{
  "model": "contrastive image-text model",
  "dataset": "made-up road signs on poles",
  "train_examples": 245000,
  "image_size": 48,
  "crop_scale_min": 1,
  "horizontal_flip": false,
  "tokenizer": "word",
  "vocab_size": 55,
  "loss": "softmax",
  "embed_dim": 128,
  "encoder_arch": "mlp_mixer",
  "encoder_norm": "layernorm_no_bias",
  "encoder_norm_position": "post",
  "encoder_activation": "gelu",
  "encoder_mlp_ratio": 3,
  "encoder_parallel_block": false,
  "encoder_inner_norm": false,
  "encoder_patch_size": [4, 4],
  "encoder_conv_stem": false,
  "encoder_layers": 12,
  "encoder_width": 160,
  "text_encoder_causal": true,
  "text_encoder_width": 192,
  "text_encoder_layers": 6,
  "text_encoder_norm": "rmsnorm",
  "text_encoder_norm_position": "post",
  "text_encoder_activation": "relu",
  "text_encoder_mlp_ratio": 3,
  "text_encoder_head_dim": 64,
  "text_encoder_fused_qkv": true,
  "text_encoder_bias": "qkv",
  "text_encoder_qk_norm": false,
  "text_encoder_parallel_block": false,
  "text_encoder_inner_norm": false,
  "text_encoder_drop_path": 0.1,
  "text_encoder_positions": "rope",
  "init": "trunc_normal_002",
  "residual_init": "none",
  "optimizer": "adamw",
  "learning_rate": 0.0016,
  "beta1": 0.8,
  "beta2": 0.999,
  "eps": 1e-08,
  "max_grad_norm": 3.0,
  "adaptive_grad_clip": 0.05,
  "ema_decay": 0.99,
  "max_steps": 7300,
  "batch_size": 128,
  "epochs": 3.8,
  "lr_schedule": "wsd",
  "decay_fraction": 0.3,
  "final_lr_fraction": 0.05,
  "warmup_steps": 360,
  "weight_decay": 0.2
}
Rows from block 7 of the image encoder of a small contrastive image-text model, named by matrix and row number. Rows with one number belong to one neuron. Each number is 500 + 25 x the weight over its row's rms, rounded and kept within 0 to 999. All counts start at 0. Numbers have three digits each. After the name is the row's rms in percent of the matrix's.
After each neuron's rows are labels from the 100 images, of 14976, where the neuron reaches its highest value: "peak on" is the class under the peak. Only what is clearly more common there than usual is listed. The data: made-up road signs on poles.
# fc1: MLP up (encoder.blocks.7.mlp.fc1.weight, 480x160), inputs 0-159
# fc2: MLP down (encoder.blocks.7.mlp.fc2.weight, 160x480, transposed), outputs 0-159

fc1.62 120:493513477473471477467507547450478524481461535449526479539516491500477468509487518480511513506499480574474477509486493446484507464488522470488494516490447468556491469496472493480494470530463516496553503529500453506490518488517492511504498483509489525498481489489485499517501527472485464490477497525532496539516485472506558475492480489498498494524485518543476517460523501490492506497533497514506560521469454476512479460511515486526538485474537491486463496484488508501475563472505496
fc2.62 107:496502445484497532521521521503511487477439504496499502530469472515486504503484492526528521493486506518496520510496500497481466499480488453478492536517469498490499487503537509491516483525508528507487525550521554510461472531494490543486502549483481517497497474465513502519507540495483472475498459460524516511553456512475531470487525487455500472529493467508483525509506469483522529493531446482539522492525459484519511525483477494509520510473568497487535504537483508475470484413490519
peak on: face

fc1.384 098:480510480487479450473557502479485503459483475508502485463516533488521480469579489439502476496528483495486495491536488482516517489505489503495506490512483495519496508487471483487545482505483508481371484503459479495497502484508495459509463525536518496461489532492575492506499502517499483480511575493503478538468492521494511521496516506529530555495501501503488467489521516503510516473495516518542524521514489479509510487489491514510508498490503474498532500508496485518520509548482480
fc2.384 154:519470486473480506514456474482482505496467507507475535505528538511497545500506549441503495470553507489524497508452482479466590513550491507486541481497521519531460517499495480535498540488478475516478498498493491505528547494492516501489468493534524512493467482473525517543497487509538484493519483554511478488528483503522471521518496561499494477494497511504528503529512512530479473498483537555489500529500468502497501488488505470480490507474517495517503539497544496546489447507457507
peak on: symbol

fc1.125 097:474476488449528443434502528472483519480508516497509474510492524526511485493540500483517453535508501518470493476500497468485504468480522479503511495502468467511519497458486495457486484516487499477541501518476487494459507462502465461518497488474468510482492534472545493493492504464467492461498522559512469511513462443521500506502501494477548546517444509501491506457517527454501501501474536508510543523487503486512483541500546508497522500455529456494532507496490490488542494510508460
fc2.125 079:489556518526488478517470533503477502504487502471515504488507469484497500465505491501493463470504469484468497517521489512473537491487480446532507539480474527492477520509532532508482518502525496503503507552474458485504482512540492485489479487481490495486475470512502488493527486517496552478467475451490485498545520552484478490479492534493493532487484490490509518492486489502507534505528515509439532531475541529519562497551476532434468468527508446520424485494499485492519471503502482
peak on: face

fc1.355 135:464480462484472483500502489496538516459451507497494492483544535516503492493525531522537472504494476483480500491490425504508453497487490502492516488499498504503509543460489413496469511520440524494595522490501454523481501500507474513480510525521493513515521474483501502509472511444466465503525528497514477536526479518499565491503493459477534505506505480493511508532494528486489481510531539472500509499474509505499486507489503536495527498489484499526508503520532512462480502493520441
fc2.355 159:490566497505500508503443490491494496494491488488497484465517521490492495502544511476526520504537466445497468498547503480488504479531425484512488473521516501519484537505484511511479515492490507539480506475517510512501496494506510513526511534526500501504502452500487506493499472501497485509505504456515521500512507526490522478492485492591494522506529497449503489509493512519509500499492498484520492446504586500484517507512427506498497496496484521507483507515508517518576440567542474
peak on: symbol

fc1.207 098:466523481474492492494559515484501476495492528494456504504505490496465499482572505487519495521515488505471481479491493457503542460500530497512501496465482481537496458496486490455498483533489517537475512510500460511482537471475496493497502435468493521502502525484521509530481512428477471464489525526526488506508483498490511501522498532530504546516465499484508503453495475494506513524511549539492495507503527490568496523485523482495519518440495474483524502441508509550521480532473458
fc2.207 106:489473491496487509510545433501514522513498527476473505507505545497512503488544496503493504493564502438480486499407496508510528500532503512506511477491496489537518496498490517501479509513497514455469513462503528500473534512537503514539484503474510504511528494503508488506497504494495516489504534528508482489502501480524495511503502537499515551517498509477505479502477509516486499516475532538493487534488579510439500503480516456493511519490491476503525509520505506544548475599558481
peak on: symbol

fc1.367 118:487528455453466501481467499469487523476507488475530502517485510478481450498527498497524526461478500543497523502545511485472469502501494483489487478511463459500511496516474495500544492490497492507551483480501500498500468508511478479479482509497496476494519496481565468494540495488497453470515528538490466491539472559519467458459467459524491543484499518524490521469480479473469502480521461471498541493484467493527477474561495540489505486473535458495504486515458481510488487466532475
fc2.367 113:508525484475496501537551482535504506491542484510482519492464485489486498466520517469449566520516463480518560492489484512477481551479476522504495499474530494513472476539523477509498527480518480521500496489497512502556487509486497491487451508515486492479498490506527500476605464511493482510490471477490471463466500451504496474503506458514536451489492513485505517487537510517506489482463491462487507502539500488479512579522488504488494517477478494457483494525505489528507492463489492
peak on: rim

fc1.436 112:483514453463503537503533530522496507493484521499496468518480494496449461462483500551511502532468469534495476494513516422496475462476554492544517484506479495501507472486498527487528518521509506504522507533513452501450490497495459504511511490486491507490504488539516492477489513437469438489479524504525488482515543515521510451533513487518483523514495500483489478439496486470533543493519538471530516469488533468474492503527532491499533492468506493446502473493507493485523526507506484
fc2.436 116:475473467497528538536441495523505486479482478486444498513517471499526494492482474503469495530496505521467522475566509496501459464509517565533496502500487506469492512500518533484511496484525480558511488492473497480488489484457487490447472436458504505489507517527524495497501499491505511469508515532479474489518506473522468510512515505500509497496475483489493446548541535477487552510480523460498501565516504452493561507482505499502497532505507457535516486456501490469492512505512503
peak on: rim

fc1.399 108:494490476479467513469478503510515511507523529491498476490511506488444464510482499508519483453465511529503481506525521457497473461483542475527498515518499500527515506488466518502550505523514521542517504534520478507488500451488479465524524494462504502504515480523507493494521515477487465492497571539512471513518532498542481488513463477545490515494504524488477500463481457483504510503556517489500462473448522448587498464539525529472524503493500475501497465498494495507481538481543521
fc2.399 122:513478504477522559570547480534487482459509483522469490467490468486502506469499504503462550526523477474515554477515523508485490520497502527554505501470511528499473475515505526506486525466526478475523488479458493505550491497487513478479446476509509503469513501549529518487539474525522479489506503465494479488472540506501472520508469496499485438501494488478514476535530526510501558482488505461496524501489498462492580530498496498471491538502468481481496508474511509488519534495489507
peak on: backdrop

fc1.206 110:469515428471466476500517519478519513418421492477481475494519530499498486467561513498528498492521460516472500500496421486504491495501521484473505501511461482500510513473478441499496522513434520494567511514494455509497504506505470497488489522511495498488497496470503479506497521498491435489506557508500462512510481517513523486493464486486524531503506476486477481510496500485520472490540541491502515537489524482455485513501508531478518488495504478503461491515493498502525530497518468
fc2.206 117:518511517491484495504418468484469535480483490509472523483507560496488506485529515490490508518533480474528509502546494482500471508551458499515496477481517509530465516521492499530476507466495472510476487486504488501504480506529514484503493589555517491500512439506476505488499470538525503505515484483490499485559513500498510461496498470535496506489515490465534517506498507508499492488469543458516503461530526480472506503491484545491494504481472515495490507564515501478538428552501521
peak on: symbol

fc1.139 091:464510456486511481501524506484509504479461512475551521527504493506499494501549506512482497540529479522448488479488447492501541503507508502481499484432467470501502457467483448471480472523471527501508509520495499500468532515515490511494507473486483489514474511465512493535480523420468481474470503530507465501513465512466522503512503523509496510510476496493501506468514527484512479530499510546465542507502523505537465532484534494513496477475520455470422492491487502527540513518515453
fc2.139 070:483519497518484504470540514450490524496505523468500481492482523507508497513535491475519503477431536471480491498500477442510510516503507467492502486555484466469537467514501504494536476540502523463474519531512492516472473505534487550498511487456494508513522527489510501488484509503483496524509481506516529501500483542495525479476495480482469533516511509541504540495558469516559495525528534474477515522461546485511471497557517515527517491520455489459498502490477515456535498565520496
peak on: face

fc1.357 071:503500500485565504479546534489500495481532515497503446501546504496503494488521533495524530510492521508493507508525528482507508463459511506491505528548500491523506511512487524485531508503492525455541478515505504511481516514484488495556492477516494509497496493467545514495480521501463486467501525499520500485477463550496513481516490514444537509501480525516494480501501442481553510489542509505510563522448472474400505542504478496498528497467535512525503517472498504486540550510507496
fc2.357 089:482524509493468500514472482480481485495488473499484435507486576503504487518574484529488467497547495497497508501508511493523469461529493508495484472509509494488487535496505501525486491471504467435487482470493506496523499499500502480486503648532507476497522467506482502478475470500502473506503506497478510493531530503486513523503513493492507534470509497475501488510475499513513477493507485504570476508518452513500503503518523532518487507520483489471510495563500494492476477462515472
peak on: symbol

fc1.155 100:505493508482527497504540506505499487510512556522458494528512466488451504468524524516555507504496482526494469480496491456484537451482497521490491512479519519549508470517463484446496497540492534551465496499501482510457538494474503516507514443503479510496484558484506505533479515436483487465487503500518502527505478507472536505525456533524503524496467499502521488473487497488502502524510532535508498514480536489539498539476496465484502507423480513487534518449523501528513530511488502
fc2.155 102:497476482486510488522569416514493510494492518454494497526519533502530499468532515550497534509523512489495519482399511491497503480505511494512516479484501500511507492507533524520480521496494505433507501489509494509509524504537498484546492506497500505525513458505515495492486484521512495509500523528504495474527509460504500460504515518490507552506513510506512476523495514530523469509469550524496506492505514511390501452480533442510509495501482478515513506526511506509486499560523500
peak on: symbol

fc1.411 107:481517498525503502460498510479555492510529528477477507506501464480493491479551483515539492531470453506483489479510438467517482471466500547512484499518522479480522487519501446504427511529450515545505511513486464489499473488467487495502484484490494499500493480530457494485516497488488490529478488468490502509536523462521536489511500472531510532487529492481480497493468474526503463491572513477519524572505521489531443511543504484507503489525506526483530472468499487510527521504534502
fc2.411 115:502531544569537433479528490461535481519534516506479501486509462507467518476489506514513489513471462481501495473480474454523479475492488516526513491542515502507506493541499462506517500505466511478490507488482485504527493471475512475520471465471503512495509509542514514526519510501508518585510482488515520501495543500496518456501510467502495481522547502486502540505489502536496443494518473471498492502499516487488472507508483501523505518544496614493529493451510506500486493483501493
peak on: rim

fc1.338 122:469544494504500531511498510500484480508509523482493477488499512515436498497497487541536521520482493502471519517497485497519485487477491497486497489523479496510522501532534477476467448519477505520510502497525484493491496521472488534529507494490492511504506422481411498498519511496506495457503486486519524524519478542484547503524467506556434480510474492460479492493509541470556530502563523483470504559498535512521499520524502502557528506461483512507451504474493503507515517527497471
fc2.338 139:492537529532523525520485495466481479497525488507514478516492483480504492485490496528531555520476505498496471516502490487491481457475464512485489468525501495509477488633505495498493487477486485511499493472519475487487494512459509548509429478486509489445499496478487498492506486508501533438500474460493584496481481502493531467491510463522510484491479493496494482492465506486507513452533492464473499488507519506470488501499470496539494515509487566485468512476494496472501487496487473
peak on: rim

fc1.53 092:482475493508478526489441508485509486503511513493503469511502475507517495480543493554504516478446501543489524473523478497526491433453496499517517499552492505459512527508497487472469482522480518556509510543492492501482495485455482529514481454493479525498505504514496515500515514474467507487482490434523516499545500496496454508528505501524473574520476487486484484510465554501504514495530509501553488545469514481511485475473489471561522506491491529513553499455514508488517490495515486
fc2.53 103:471548508534516463496576497485490490480522489484560495493534465508533513525476502513515474515450509501487510476481489539521439484468514485506504469491519518485506480538525484497513498484487494475480501472453501493575491501475511453509465460479502495486494526497502496505529480502527526500485488527479489502470509532503482528501497448477466485490498521505495525505513513486502468490523530465477492490516453498490482523563547560510495491520468473543469497448510493525485517481505457
peak on: rim

fc1.453 094:459511470492489443467555494479485477465497510509498474477517498497531486464563485458484469522534510513462487480509492487513543475512497489483510482511469494531491505484469484487538482521475499499423482507469471488514532445473502462508472485536517497469489527483578487500499501508498489456504570499513464510501474489503513533495498527541526546494481499510492457509531490509498501478497521542526522513506480459520512495488483472524509494472481462498512498481493489539508507534478466
fc2.453 111:508471490484467521554499468496480478486464494507495523505528523508507519491514525482510503492564515479514476507411478495494593499552498494488533479493512517513475514489489485519475537473478475490480491471486497496540541535462510503498458479522521495494468496483490506528481483538537490498505503549490492493538490494509480532516498562502498510484506501502511493530483519532487471496483553557490487519498488532465510469483507460470482511499494519522492519468529495546504443514480515
peak on: symbol